Weights of a small model that answers yes/no questions on an image's attributes.
Data: trained on close-ups of made-up surfaces with and without defects, 101725 training examples, 5.0 epochs.
Rows from block 5 of the image encoder, named by matrix and row number. Rows with one number belong to one channel. Each number is 500 + 40 x the weight over its row's rms, rounded and kept within 0 to 999. All counts start at 0. Numbers have three digits each. After the name is the row's rms in percent of the matrix's.
# convs1: grouped (11 groups) 3x3 conv, stride 2 (encoder.blocks.5.convs.1.weight, 176x16x3x3), inputs within the group 0-15, a 3x3 kernel for each
# convs2: expand pointwise conv (encoder.blocks.5.convs.2.weight, 176x176x1x1, transposed), outputs 0-87
convs1.82 106:446491505494556516454496453458477457461563474426498509427492483485577515443497471412453455457557466419481471525521501528455484554520525520522470546503514506490484533531525493490520517499530420498457496571484422463436477498455456514507485522521429456483461566520395484434547548553513496551495526549517516507547504548500492522420461461399525444379461444552534534505503522517538540491497474467494507470498500479473420458509479468513496
convs1.83 093:487556574531471466541455406465524541519439456563501415460540575547467479550466369438542580545458448557478395568515503521497465518506523509463404478500485490512519508469504501461525542497505477522535535469442512471426514503439507511484530509519464560556555481468523437392504520500488492496536556542491487507523482523485489526515532509541451473551448434486513497463471482509546505507485518520485507554532533512456481475451488546525507
convs1.84 102:554491459543451445518495449566497493558478437523508470511501471526468404522511444536498489535487415503511447494539504472524510485508517420467487424539517446527562456507528458524541482509538564517479562478422532529454397499555445468542480489539550503470553461427517491451475513526462545563486516556482505488461508492488497455517484487513463471530540484467540518483519545514552522451475529437505546492506539374474562453456575477509587
convs1.85 091:512543553546437453543481407491531527552452442558499426490553559575453457552491384497547555559449445574471390529550503463485472483474549479478483471518516502525531464477488505482512522499526483526533528465439532516416463489481477466489517514561514558508549451442526446394463509498487508524515538545507495499493481499464476549497517510549435478565511466479520490496529520523544522463472526495485520505481546435444475460456528523526583
convs1.86 111:444481447479562462469475480460485463491547493500512530468492461491578454463503497432507455479545475454483516456470483450462509462497446536556532563507552567558556447456486430444455400469471468503475497566462497521502453477428439448434426431450469490446481571459496498499491459504491476524515513514500471527462476545480501472441475442471508479481460457488467481433502470463459435480452454479449490474481500476446433455459436445431443
convs1.87 102:524521529508468523532546557489525497493498501507528542477508516502424521495525549487515541512452529562566543416480509459515526450493515453390443430454454403398432451459457470481484476466500564551553533499549538591523485495481476508542474504554540537520514477515558564549422448460439435485456479476455509538460493547434541588481525496502495535499506552454481451501497477518474470437459447460469484466470503479502511496515510471491562
convs1.88 097:560515528537451446496490435569517510548459451528481432551541525572473442515500421570520532545466429526515430517553535479524510480498536453451473464492476444502507463490524483513520479482523546486489541466411522516451401471479461491524504473528569519528552450440492504420497541543470517542483500524493514465441504440484469477523459512539422499480465459497559562498524531543541544444488522454499528499525537389463520411492549476508558
convs1.89 094:451552551502498483497488423478545576500470550524539504422529594497472495522499410424541599471470504520473422560509442506510409506498490519498450473497504517526509540504436544526466508491493433513619480498551500507499554486448533503505532493484420544581503484505488472440533489445471507452484503488503503453549506461508473447500561558531506515487521460496486448499471452474479453531470453555496484536512503589459421561477502567520502
convs1.90 094:559523466514516495468497494524501493501472477428442467538535493531503504465464461510528517506518475478476463461498531433495519447512542525528518524481560557491532519508491462496489485477487419477431475495484418460448469432446454455444493473450520522468492498473450473465570549606545534586533561612501539602472550592465552547491499449483427454492471483487493507457478451475439432550489504516470473498477488466430439451470473477497451
convs1.91 106:501509533501565501486439488478482505499563497493450508529525546509587517526490514508497526513559475478476499423476469487460512499530416463525508520513509556552514462482486464447468448454457514508521528565466518470515488523459467486471465489455519510544546573496510462483437415392427438454462451439499503488473464529502513472439412473477500455438373427452447453433450478466425443476505468485468512475507471481473461466484490445478431
convs1.92 090:528533583556453561528532537441486477497455490502485526537526608576428575560539552506536548540419564551540523547509468558523486549492501453366413422461448453460459520514491529511502511513502426475458451437493496466511536506474531547490541511470488535549517436556527515546459491455497477497468516467525551512565559459545507486505540570541515540551508534488528524505483524513548499516516482524511503523532481545519491514506502557529482
convs1.93 096:511499505533439411525510446537506493547456447527522476491525486520417389518530422514505504519459415528514442513538534496524511489474551489479512461550531459523573473473526475501539499514566527524494544461417545526417418489510462491522495499565528508476551456422545501407450521508452508530498529558513499533479468513483497522521516520537428501560541482476526524495529530547556525461482523485518530520526561404471531446470579461513585
convs1.94 101:506528500518553478483478476498499501472555469444449471535541518527592507488511473500507496497585468462483463559481505564470519595543514421490467452511456476444456493498516490473512503486512500501460516580468480480461460452454497461488499476505497509480516567464449458441513497509458455500493517521558503532562496581557559543438457512429521403392387466543510501475466494493501514469482430436485467443482428469452483468484462451511414
convs1.95 096:524512536472461507449451508471459470447440473474461488551524556499466530469461521542510538500486519497466529621533558568476500604555546420440426479549510439448477559560551542491524540552538480459496467472479462424493532524516513489542547555517535509506486458521455463514524560550532518493552528516571515523556502503587553477515501525450453496464456510591576567525490509546570541487515499491517523526561511484529515488459510527518511
convs1.96 095:481525478521486458522536491511508484491501520442456467463499451491542498472486472479493465529549513524492470627564606600505568631526547503551526466567533477508561493518473527531521512529481527489494525516526501484484505500497533558529484511489476504511496551522465522524477483478460492453435457427518482485478482455495486506566511574574526578566595576521514512550552575541587533489494503539572532506499483520509504550560565522500506
convs1.97 102:460500531527500530502527520504483512473544504502481517500523518516545570505511538464419492429533478468448509459447468454471445464474501581591551583487556559548564517520545492493543538540555474510524469511516467530517508463518454542485488464528510535545546505586546531535498515528512564545501520511458473448500469430474512466468470453436463463441466439465454436457447433427465446475425509438546481481449518472415496436523474482428516
convs1.98 104:480515525527495539507520518487470516472522505524499531488518509493534548483474518475410471437523478470468517461420439471457445470484469571581525568499544530516545524538527490509541549537546474533509486526497495545530504477522438537485507467515488536536532498592527524530506546553508573552487499519466474440469487452471508462461468457446441452418450442452453452438435450404440423477420488430521460506454494478415498422512457505466511
convs1.99 095:537515460490524482503533518495541525496458509498548517541544530567493547568616542499545522529421542519521524442470493470502481433494543458431429456536427436469423461481442496485480495433473415449447444474474421428465528572536536435542542536506485480441479490457469492490546556522564477569579601548503512512464515507462475537460500520471527492485490515471485502501538505508491545510545539538457549517538533515535539506467490499500515
convs1.100 099:510533526552468523579526511508474454500485421474469440520510475539554473466484492525514473553509417526463382483472494423490481447436465495512532537559557481532516503510555530469494542482494488476509506463484528481492515529451546532422511475427529509492546530518492504483513532498512523492509490486430465471472480477515550480442445520453510495407441521480438463465546492430464508516514455550559402502466427545511459525495404476422397
convs1.101 099:471521508515518520534551513510445507488460474500482479513436441532494441536506495522477448440410376450456460563533571514482539524498531490448439510508493539499512457462474436459497451461515437428427413494484429453463527482497491462421484502483444411437469497502528504478524487512535506502520501464456523475456524499428494506501535550488494515490488521485522504477493516483500514532442434448417355443449480557485500488454487492481507
convs1.102 101:500551496519475489548589525437456492429485545472509600476458452494536506487511499391432486383458532444508542518490538513518494485449460545508467522516480543485488512486526500403497505505507490461485466442502439473456434443532427506535456535550501480441545540480500464474512472506512508531534532539536524511505531486475489431529533552533511480494465477512495551511513500466446482424429506402498525433512533411469512416472518432497538
convs1.103 103:472559558560541547549579550484513528441504550447466522502482464503517505521496511457485507431511560428492518493464455497456432509463449554475500539461473544535529502508480494511540524573526461491474480534544479526495467498522428525548414500537468438508547459493528510519503523527504518529539475490484512446507559505455528496434432418485424422459450454446446433489446444480456462442489534429515551428489496450499512437497573436484531
convs1.104 095:504538519522510499520559532556546529509519476474454412486495497466529461467467476568553572549514501491461437454451432478491451494503461462501551546527560519559579512530563504482546539514503560561577518495537547489499553550531508511461458443436493491560536533525533587580522538489483513464485450458515517513512497522521545523434420458476479493459507532452475492448477524445438494559572537530506478480458426550545529553489493482457418
convs1.105 109:496484454532479466569563541525479443496502431501465473509443415517511397502453463509474469532510407481446384510476567489448528505452515455540474433540537379472486518503482511463491501497551513493483485453464486479526533516436544572445495471445463493472463557487471528482490457437497523462494457431539518504512477507568556558485460520516462530495534541484458498510459489491531531506470431539512406505473440516479467541513445500460457
convs1.106 087:466494474490479484509524484482505482514534545485489448452469430449528447413439448460509478523550539533534503588560565559503526586538525524518535499543566497526558471507482541499537568531504496497502539515553582542509457497479511566508486511464485454514477526512484487533454468458466501466433451401526467460497496491502500501565547562593519564561575568506534522545533540553554526468501491546567542527532481489522484551566559549532488
convs1.107 105:486472497477447537535503526525479477556506487550552528557526464581564449556522484539550534572496488542544500464493542418480487420457445477492502499576496491534503478530574476443515467481544490519590450427546484482559510511477565516429546542471529481465493565465482506433541515466557530491587529518485485523485454524567532505501508545445472486419437444505539575437460509450438479530541500560514452542531489498513498508479470450489473
convs1.108 103:501510460531509480516499471517498525469453540485477487502464463541525518513534497475490491451497464443444460518548559489483541488493505530516494531513548512485484456421412430504399453414438408410406404483368406419415501520516478495512464449479509495464586543533537502488512487490514476495492484456435480447465517423476507480487507538481492519490523525525522507520538472491490542484471479455498477444454472475460468452464487503488456
convs1.109 102:442512508507512534508546562448464480460497516501477508443448456412482494420421471483495527451499525480495508573537542556523499592534528492457449510446453497449465489518529492524537529567570506533569497509576511543552462494506478527551475537533487428462482448445469431467366414410404502460418443438500485491485482505475502532474457487510493502545529493471506520510507528534521492482501539492550554503523539503508540481541528492514514
convs1.110 113:506478469543497513511494495509491521474491540467458487512479480488484503510499555474455468503462485543547517535525538490527548441515497512488506484436501502454544407395386439467419471462427403370371441519403456455403517527518525486524526531525506465492554447522560489559503482500499500529512474492451485449491597494412490438502526523468453522474492518473466446506488495515547503511484488499471508528519498532499514501484504512484481
convs1.111 104:461518522525529558524535493500485520470519521480460517530526532519546566533531570470434496454543489474437495470460452481441459467487504571574533566484571572561577518532519509511514527529498481535516492539476486509470521475527467538506488462508501532538528507610526546541524527538510565553509494525476497435462504465463512484442484456459442456443472433443462417502464415439460436501439504458532512461432500478431514443529489469401494
convs1.112 094:461450513468454491476483502521520556498590507497488469563564550553524558548536507457457507443470545484454503473529548484541523500475508436506531450519518471474505431461535483524497466443494448481523438475572474501523392489530425496577444504548558585485482497510481545515500460515528496481499502529536524538516497511514511501443462510398449557457494513427414488427471521449472503421493534408487565451517522557521526510537545533502539
convs1.113 084:522527512511507479439462475479488439526557466534525505526559525506529521444477478467483452503503536496471479490484452556493446572535504481472443540581512506537537448482416503569494489517505518476502542406524585563514507447453518400507594571546528537505512506568491538591524511482494545473477467465538508532493531489461463472508466469526391524581554514504542476486463515524531447498464465533437501581558495508492474514574562505523542
convs1.114 098:539502511524486534501490505477453476464465508429481464507456477517474430505497456470487481455445476431462491499493501503462491458462452487429479474467471483496461483504486486513504529522479402457446413452503409397478417440432440459477409385424496488508480482477422488497503530553502509543503502513509488501466492482502487485427460474457448482438418471481491494475483473461459464450493466474474513468423473446446428477472437496492442
convs1.115 101:549544525520467519533492543445431441453510442416392409600555540550498539536490527510469463514511476533522456480455473495519506468452464497466438459444434475419443463453407498498456473417368478476500525548541543530507483469468527521528546540525533486517454477490459488535494514555513525536501511513544513560511472541529497532491479514532549541549524535495483456528558509544540480483482517514546557533537525456453472504524488485464492
convs1.116 103:546520497508468507478471519428440447441506435434432412577556570543488545551493526526488519541480500526520502481439462499528503457486459414424421445441406516416418391414397492465430530450412501481495526545552515520511491471483524534540525524519492464448442509497468521495517509524500512505478529516542507543520470553516481525505483507542532548520505527505446500516512536512468487498483510535562541518518510488495501529514519531523492
convs1.117 089:516521461507570500472508494516504475509540476544538536467502460475574486469498462477505521482509548493514489551499461547495472540537508512490471554525536518569539465487470531552508511567536584520538570383537546559531561522509578403521527569531497466465505518499476476464486524471484599520499450514503527484518595471495475484558512520567379531537540514517543516533457522520559496560493531549384520537530500501444492495551555477503536
convs1.118 103:522495492493448506524461483444427452441495464442415426562535544553497538576494534516460511536472480493508476485452471495528510466453446440427436433424430526394401432382417471440441510425401541484504519550548525488505514467515528516538516508512494481460453510510502510530474505515484476530488534546550507535529474543546507526539487514543524561510518528530454519536494548513474479522489511546537530526505509482492502500533513493483473
convs1.119 100:520547519526563547495543489512538537487531464504465448538520499553544516550545527556546573531527533521504554526540550473484488462418445523537557519529520485494507521530562519492511487480482549532547456448513443407448565554560465458556431420483447455466492470488525500509446448478449458448500469462516538508505518510519525529533501545466462524436411454560531608526495540464454510522521524470446527424398457488498541513483495516499492
convs1.120 113:422470459432473435453484444554525501527547520526531521481458463461419437473458499480479470466558457451469457546504504508559498543530513542563514520566533507548526537533511492560508503522501478460485480544472490476450496491470460536474498478476532522506494487504499528490424463474405411440413404423463462459429423435445436432469456476462536481483459446506503469500569484510501465518468485487536472485477461521546504524501536531558553
convs1.121 100:530506491526540519480459472504499487459474508530516507448424406504552484468491482490533574520498554489525537540491499481450506500511507552518544522473544537606547517523589500460531534557489538524509500421502483462517549554528508437531463478546525441511464481483496507472493531477500502500469419450507505463503547463446428421555554517506426506484469522567612610531506533515513506539514502502411521483441515485434500427479428465472452
convs1.122 089:515514480475544513428476471517476419512530459498471476510507465508501485504508465483559513463544587490540518513450408535439426454470450508478420527566431459489452474507446517547430460482469534460521585386498509462489518480501591410481515483485507505480520561557441524539535482498460524470499461512541505473504527493456472485518480513565402495499474485523554539526492548468514500526458500582414504503462488477460469431551513487533548
convs1.123 106:474562523510521548479484520495494497484554523542526521500484509506479491472455446496501474503540468539516479476488512528509529564526530479472503495487535540476499454453474498499487539471478510470403560452406520515471505462425534463401535501413503503472506478516465496536421497490410529513441437481471494491484493501492471474511474396542482392530501436468446457488488481508504452489436378522451348530471434461488462524494536523529501
convs1.124 101:515525521525537540508522484516509491504591499507511491519480462480406446491451514503500512485510520496497498518495475490564487523484482553571544544614572559557540575548540529602547526512554446444465452539480477444433508486479469562517487509512540547534506532491520541484442472479439429471445469428490487501425445473473471426477467472442543498471489427520503458488556513488524511498468461466551471471458441514555537548536560544543557
convs1.125 105:441468478478525509494510489508499470500536460500475480522470469467420427509426484487523507456499525455497499499473469481555475500466497534556485518574518567519507531549488499553530527494499440457471449556495435446484469487497456548526442468519515517472505537489505520458412430441412443430400444395457483485416457478452456438457461486429543507408449472476522481471541528439486479466493485461551513459478505502534493573498520553529533
convs1.126 104:495516489538533496480461529569563544565459552560667565430489492433518498474475488484490451511484449491467493565553548547472518539668533551510496547449512510591528529504514554446519506583516518507525534516498507548489488476475501506454478510462538502507555494500537540557537539444538523495533496510492503478515516498496476491518503499556505483505517480478523440525510420459520435511509505533488491529538498544461456507441422518538477
convs1.127 084:524536527526516532491499494477537484491556474507469416544558493528503523515524452487449488521535556499517485499520500506517516544516482476550488489569514504498476460549483491575498486488475472448497476434561548542551450430505483421596542564586472530556415476488387478506470468548520530537519530557554528512500485507505491470456439516477433579555559568508443490466443556501522541462473510500453565544541565492565535519571554503499482
convs1.128 102:479523511506527474467459469479502493501513517464486517458475435502453494562558565535544527561523521496503503466475504514530498484465532467488499510487534512513549428436477473495477481501561461478470507468496543541556474480505529537528516484528449466481511510524521514510400426450493481514513519555406451455464445515553588582439436474490439535524556587488556526540525543513411464578580575559581560503557528556525505536487506547537524
convs1.129 106:516511514474509501439539556479538514494567514463485470468454408550500407539522443502531565481562526472513528511476474504474487466547575481432441528464516483513554508472452536455478496562566504429397562473446556523457525455491516479474498535553499463471520459495496527569512459419557466468520536546499485399560479446552532492507448418543479477517538526506539519505556518456498508531502543469520531490487542454461565484472550496432488
convs1.130 097:521508554590415559574558568474465470493509499499487488475486547475508503425469510486446509455509448459452447507526532558437558571546574522529507522490487521539501499551540553439580527519552475489532471460489445472483542523564539420544557560560520532531516470495552540494494526540493465499508511486476529527450496501482481517494542511470524487491509504524484417486469485449496487480419431413465391477445419481510477459523469485497463
convs1.131 112:413465468503515476492456472467472498462447485462477485492468467445519470439467433500497481486448500470467502484463480490538493491503463454446446482548473490473455492485509461511490490492504444477490464541437493478448418462431463519468477463459468469446514542486492516508448430388449535402460472443504470444455544472425501439453434412443471438485476439458475474484442506484425480494519464530502488463452458468454469464428460439443470
convs1.132 108:476531539549475532534557595509442495482456443499461462497434487534558482453477491497399476488498394551472438452540499505498576513532570461453522489506529479509548472540478527507580479511517500447492549509501494517469468516561538466566592578565436485510478515546498496553480487487501550531510497514507485472501559503516476482492471458501548514545485515474419411454427411449415459525512493481519488556477515476492514436476488473470531
convs1.133 095:532534512531430549519539519438463441444503461501474464478484519513491523458492519468454482434476429480475466536558523528440551530542554517507504508437520514571517515580498525411569507552539500507533506440547483506463545529522485388551508557518524544513511427516547579515513555525499447519509553502523517511518474517514500541518553525501470485497509503506491402483482435487548486477421477450470408446454425463465459441473427489479456
convs1.134 098:535568581564445616550583634496474499485501488511485509459505535486508522464469517494477502479486436483477456478512520528455571523514561479489502472482485464454526447492480507447526484493489492485522482467488490484516514536554513441555559574602472499509464469495480503535488494508490489473474490485473461493439517485490455473495474461455511452479472482518454427459450404425432404511465484452490424526442473461488457424499452464473466
convs1.135 100:484448482461531450464450469524500492504474485483478490489477510444477535486511503512541489517494531517532508456461491432499463476456481444470498466514536484499540445466503428498478485440484523499517486525511471456459494447510476550501475423516448458482466489511463495510458467510444509550456474519432458517411447537419475516460482507473480560467484545502514491484474523512491532571591576587541583602586551428461551420444565398500549
convs1.136 098:552568558567479432510519467479511536489507557499509533464464464510470494511469519502526548513557524572505537574555538574455457567516510536529440559497469552508501507554549536478480543510488495463438539456460525481465576558543587493466574512498568546503574499497579547523519508490556493487580512509427461474459493524486496474443455472452466475471479506518504527475517540450512550538512507506568572599504549475477485451460504443460533
convs1.137 105:491499491572402532518535585482433447476485456507484475406460517458485489436461472445431454439495444439445420532526492587435554552563582536534534531499515502564536504516477553460534521553542422463490467457503459491462539542513535419542550577584538525521549487517517552536505522495505492485501534487455495497445515490473468473509505480508526474517496484543488485511478531492501537572460461463503446474459464488533473478534462497499445
convs1.138 098:543554534579461576555561588461460493487530496529478496441463505465470511439464508450431478429513404473459446526529490550428549565564577522522464531460498511537501521530476552414554519568554469461489460431515424463454569523511525425530535557536522528480532458492523545522517503491509453509503513495489499504486487526476458511495494489487463477481464479483488451453490457464469481496432430434463396488469452509474489485519483503508516
convs2.82 098:482468484535493460457519538542444496535528406520560472465567466534440466508514526456512533553510478477428482552479472446464485539457466535504397484444586451491500476518543561495494497512445478427549539482437528548494557539514447528501511516536530452443572448529455
convs2.83 097:511521530528488552543527499480462478467532451446512508598415493520467464519440555419459532443450493497468539515529600480504475489495600540517461528501548484522539425524455490482514496524520499423499388447466517528462360526465487480538587475484458520443498465443502
convs2.84 120:491508584527500552523543494497502554458535585485506509517403533511526461574409453534450427546489460507524564492553552475525475457450541493467560514450460508506543582541531458487504489562488511525537476517517477509483441460544466464490469506481506504435432492522472
convs2.85 106:515535550546503556537540578471491493465496570446536525585420492534475458581422521460454464505428499501536555494555615467511491459475561486492564531499482516555546466538449483500470463539500509462531459437478534528512422486499506446480546498462447507471450526496475
convs2.86 095:548465494514514479466488559518434475497522504531521439457595488513415523497517509496506487542523560473492450468524488431545459516446457503479517490493531469449514445559493552554532486505498438427450555537452535517535570507494466525488463480565501441489558444476519
convs2.87 085:541517513496545538505509504558503475554514502437554574506439477524543534538488487517552521441423506536466543503527534566514487498465556493489459527546419533545527491493442431502502506512435480568500457526578486571535532423424470488442541536466455552565421474567496
convs2.88 101:505492528568536558527531462516499550444571531502569530562430475518492494532461478483492514553455474502454566486566571462468470498431561489471543535462480506477502546571522523466555466595485523499553488492499530511464489467551480493498478497460523475445468506502459
convs2.89 115:552525554505531580539515529492556583463492503431454483571474529480468504519479507495439517465473490460499564512505567444515473483476555449513501546515445431531539484522442449436484476554529510446489423473530514519521433488537509450522535438518507583468429515400503
convs2.90 092:512432462550504500478545529499475454463472444511611469493532452559390536517488506495498522575488436477416482526507520487561505487392531535501415512495540484460475482565495565562526402546521522465475551486463542517518542500454472510510517514466513453455560486545465
convs2.91 077:598508558535525462514504493520470522452554527471523422455529434495525534483523503464478517554508576441501442530504473490496406487451432531502492473499477492515481453502482455497516471572444511443517487553414479568442499491526467546474451508545465482531530470449468
convs2.92 090:565491428508477518570461527472483524495470551470473469495477469563474472520597572498550595408470584501549454477519527540478467483480569531522471514556504475540467431474494491457579498513527473455538454485523555543438543506425510507485572481474529478594576455458547
convs2.93 113:482533554509490564507560559477473520463527604487496545542386480543525445586404474514480407494442461550561545502541573481531508489443536475470561515480466512520533534535489474490494503550476488545523461475508485499468451485502492501507495507461482527471446517538447
convs2.94 103:513497521558491402530531482480466471462533451538541500486529481525458439499516505433503518581465552453480520515480496488422447535479431551474434493470596486547486498463502513517489495584451532454516543457436464627504519541557476562485524547519493460468568453479407
convs2.95 082:505521534504478525614510502446452523474500534488439529486532493504502459496511503459453541475511515515483478496592473460467480498479479548559504533488526496481528462445514533376519514514483456522491466507502577506405441547489543553540548494441527560424514557500533
convs2.96 089:519486539513526436529520458526511608514482492512486452430521430527509489486548468516496573526580532466422463430486418526505455542524425490558515509503507429501515514471494524426569504498487459439537550508548528472468562499460512543504504518447534496441525513480498
convs2.97 141:498475519517489445487500507538465559477550482504494450398540513511497557475499432515475511510558556525527453454495469478525479513496458465453493453498480497503493520509528520488527486501525523478542552529422553447482525489507484490516463446550437450480461458488624
convs2.98 127:496442501518493446492510514561480548480556496523498421422556501500484549484500422528489492531559552511513450465491488480518478491501449477448490464486480499511478530500535521479535501505517521482530556520412543463466523487515455503528463441547429432484451445493605
convs2.99 092:548490521513517594531496523531503565556412471444463582562421458525502463567486498494488548514447565539523533522514589507487491549473542531507458434546505491500531439548452413491474532518531495491526450450507463517535481490519545462463549465530483518488470464507516
convs2.100 105:461472506456520451454541521489529546388497547490459423488526456513539473474458448478491502496544514496525422500408451478467481487527477549476611516431569547519503519489521514463549538518530534492527497528421503536535479511584458510476471443532448498484478427504484
convs2.101 090:483491447469522515440536454516461519440532494506498493466474516542554523488582419483517539497547531415485504513465472441488471508454530541474535454508560493469471429529590516476589482560527504493514451505465514528457574523535427592481473433580495425489491396488491
convs2.102 113:451531451452505473495516477513529546432527478434463451478525512541554521489503481519456527488558506473462516592420481457451522525454511493500517488455508503487486475513504502456523458579509601482491456490464512536461502505619497496463436478578473515455477462522487
convs2.103 094:433445469454509453523500447525503599471565433423472469473570480514489524455517449516451526513541533474419523582427434499425542524454479488515430492489486515482505503545509491466539489549555529509568478498495525474438476517544449479524454502569460508495449459509551
convs2.104 085:563447591458517457482567535529511556458435519499425485456526479517511448531466488464510482544533444434544479502449426503460456448521462557466499486452520464509561534469458512407534511549423463485499501526467472533537461492494497554503488457439472513484528519503510
convs2.105 086:442509489515510438499503501470471495499458461551498473485559505526520399509479487397517523525536553464480411555452422488461511555513441624522464512469603511511471467492492520488542513497462484515528479492465493541461472595488551575478448513455483498453590457512430
convs2.106 084:531505554511540416488523470501506576472470521510489447433509443522553479519540489521519552539544464456447478444480428514500434549493447483531538517489480428505516528504460505399591512543495472453553506539556545464420576486476522556514471509463564488462527504477464
convs2.107 116:519521499458523480529505519435514499476457597521427502551473510499528433527509527459491492513521452424525488483485489436471465492461515602499593573506521495500495478535465464441527489511504489535433520487457541566472401503512506504515512491474560495425515458464426
convs2.108 094:500460436540528529485556499509469540521531402471568514442512482526501488515571496433557596511511533491447544566493505493486510512459484555492472481521581493500472466543548570545523472528416548424538487461453526495516574566567437524471499499573536467454541462487487
convs2.109 074:426468540466504446551468484453493537576453528504461539457525467480521465492538454516485489521544477484454510522530425477501537525480356439512467575462460527475540500510501496464497539494453421500528494494531497433433510497428524602526510583426451532457514494517532
convs2.110 116:530472458512486511487506444598496531484500332470544464464426491531460544519540462492497579464486584488473573527470529502505460511489526513507415425495539490493470484542511491551511471522529546441571457507501468536497544508484491516428545459585556458467517443466505
convs2.111 132:482481518518487457489494507533490556471546467519489445420529511501501549476490428514482515512564559528531456445500484490542468505490479472462474444511477496493488524513522503487518490494513511483559529534416554456453514491523479503518465447565444439478460474476604
convs2.112 100:524502464543526464495558503531455502460541484470509495453509528484521463488492446462461546591508448521492518541447478493541468586426448528554503516451529482460408520496526527491513500589458566501551504531427519536474516504585526487488457517585441514463495474525539
convs2.113 092:455519451509521525409470532436501471465518467451475469482464564531577473510476499508437551478465424526499554452426503508542489490517540494446485519468502501548517511487524490468564524571530557527482451565491494503478485525556522471465471517585515456473520434553479
convs2.114 079:547547475470488466581573447455455555510515488488502559488486500498562452498535522461563531515523529476443490547459445498456460522495415557531429505494550483490478491482524547503462556502464460542552442423491512453453530529451522551537519524533518541508547446437444
convs2.115 090:512533510511518435481544503494460520528478465516458487439513454513559494530545512525484523551532472438481520554473425540488457572433478458541460450510521448461492505507488565415536550496477468534591544511540508566455594498478536544466474498500546477517566576508409
convs2.116 098:529476545486553440454547490478476547530431476532474490436528425494547511543540528500465538550542476451500452575476420524507456537455497456550445467526533459478496519480490528438537531481479447527571514511526500549481591476479539533467479460504571531503530564492436
convs2.117 092:535506503508502538465515513459533514477509452427436514492426522532587526503475483542499522483426414506512535533454530533512470507463514505490507449496476475536564522496536489427576530599500510518518433565566501506504483492543494486456469470539524499489479453527442
convs2.118 096:573482552494559434458568490499471563514433498511480485426507451505534494510544558515483523547543452447503438560450414526480445530453482489534489484501535443455501533467488533437526551488453452496578528510547470533510542463496527507458490464465561513496533578504457
convs2.119 097:521455519468536454512539539554503461447510511548500486455557479483453454475533502447514512584496474445540520529443499502503498507442426549496518526521494541491454460459506471436544523604424565501483490471464493587474547490516480524494460527451479551523446503515496
convs2.120 109:511441487516495434512441489573492534499533489521504436434563495494467531471518472495504527504570547508515459471473453515478496500533505521454496477495461506538503497475530467511519482452496530517531554489418513434445526474488488529515501444548419508513472406501575
convs2.121 097:505558480514495499521498507480530441458494553537479558541511498512558564523525511568577491456415484507567525563513518540513510513445480452494522473554399496524486518495475422477496462582399517530417467431557522523488558399496511549494525474517534552574378444508520
convs2.122 088:534526557500534498464511509439525538445498527464457486483454536506508500464525516555495554464466393446475563515439483552537519444515573520474511522433519516489546560419518523479553557523487524496521448524563447518570503434543446451457444541461489429518469497525437
convs2.123 100:523492513445513480555523452469466599459540450506476467447472511523526471472464493466531563515561473451486503532407435480471454467539526616491448480451568511506495507477555517471554517505482507544624488546469472472468510537472465561503437509534538421488545502473497
convs2.124 112:491415487527490428513479500608467531486558502579489472432560447522449496483509483468501516510549560488537437534519474490461489524488448545447495475533517498507510498476544479521507518497521527530538577479421495515459530506474472498519500445555425471499495419499533
convs2.125 117:509438510515513410493463503556475517522534495563495480450545458481451525499495467492515498517590564510505421492534463499474491522494470531464481490536491490520501478471496492530466512442482495537540574465434524505468538486488486487500495449564430492515474444473547
convs2.126 090:535438431517521591505458520505503529512500523465479523516458521516591476534481500539543564442552526586525553493481486581506555453547627519511518477496463517547499502491486440534493453482421519494466479492535431378486530466471470473516533489496500530550516441543567
convs2.127 101:448534480532507457432509515466481509485527450481533473429503490533595473545519470501469582549496434508484488507437482492580461585431442501534425477500522525490461514496506552452512569553491528566520521543467527608459501557599541476490418535509477452484517487512444
convs2.128 090:485515454519453491422476502473490517481520472462482510524481545541517545465509437558436501465476512588543444500457498501504569500497492479466490497425460525512527476545535462501546508571460566578544397526483538436491468515560458492497501469589420552473433469581582
convs2.129 112:461500543497506557488475491495469506534570493447476556524452554528531523514456463605499434468425469514520508519536528446520532476379466469448465501474446513501558473507560473479518504559486436555497440517565489545493472406548494476486507469510487456467398496541531
convs2.130 102:526507495529518562543456434513422441568482534525506526553510494477489452509564616482557498503481497501523498473535569543495502509468489506504527489588501471543500439504515499476481475479537423504439523441527494521515525474489519493520517498449581528509526526471432
convs2.131 075:523507450482475438436520574484493532443488530506516439484616529512469480561499444523501509516520542454472455522403459432448481511475438520473501538507552484461499464523517566505475501487470494460486567503514516533517497521508467481503510476546453437479537454512485
convs2.132 088:488495533522543497557409507526422488580469505530512533504513530378426498528552540531536490486477496494470497476495511538520450512369471489472541505589477471489506464525497515487506461486585474481481519508521532599478463453524500490455537532458511545522507509483494
convs2.133 095:522510474547531587561455460525432462538457494495541540562465485482522436535575548472569534465458520532509517469534574574504498514495554547534477485583529517550473464474480461482493465510496476484488482441548516514538570507440544478494566510441559562553517468503477
convs2.134 103:511515489502526548520475489480422468546453502553529507538502516439475513505553597534551539521500471472533507496506536551510455502457522473519546461558512467529502464520499514481462474497547423484473522408485525507480508467474514508494538484444579537516529557483460
convs2.135 081:480489482521524487509468508527473571436510459462507440461508504505395461478501444429452492502549502530513574537435509507538487527514501530519537471415491480503526485492490454468539499605487612466560502551454521498442478536551539516459477491581415546461519498499556
convs2.136 087:567547552509514484575512445497441532535551544499495547481487548491599411531510473521547501554536510522504557499594510540460512550526501564511571521509513471495480538512527509447567466493449442533551514512521515473443475467516422487543513472575504463455478542486517
convs2.137 090:560468510530507575554419490521412506584486554511494526565498513469509458504520635502492520481498543497523528493547554522484466494444508523506553481590499440530495411518520468519500440480550440472441482433489452516518520488485523464494564491433552549518526504482477
convs2.138 102:499516495528520566559460482477441430549468554548510513568483493456513486524585630521530505493492446498493527486538561547528496506482511487529541509573474477538469433506492513462509460495522438513406535450536464516478540446475527468531554508439574528535495532493455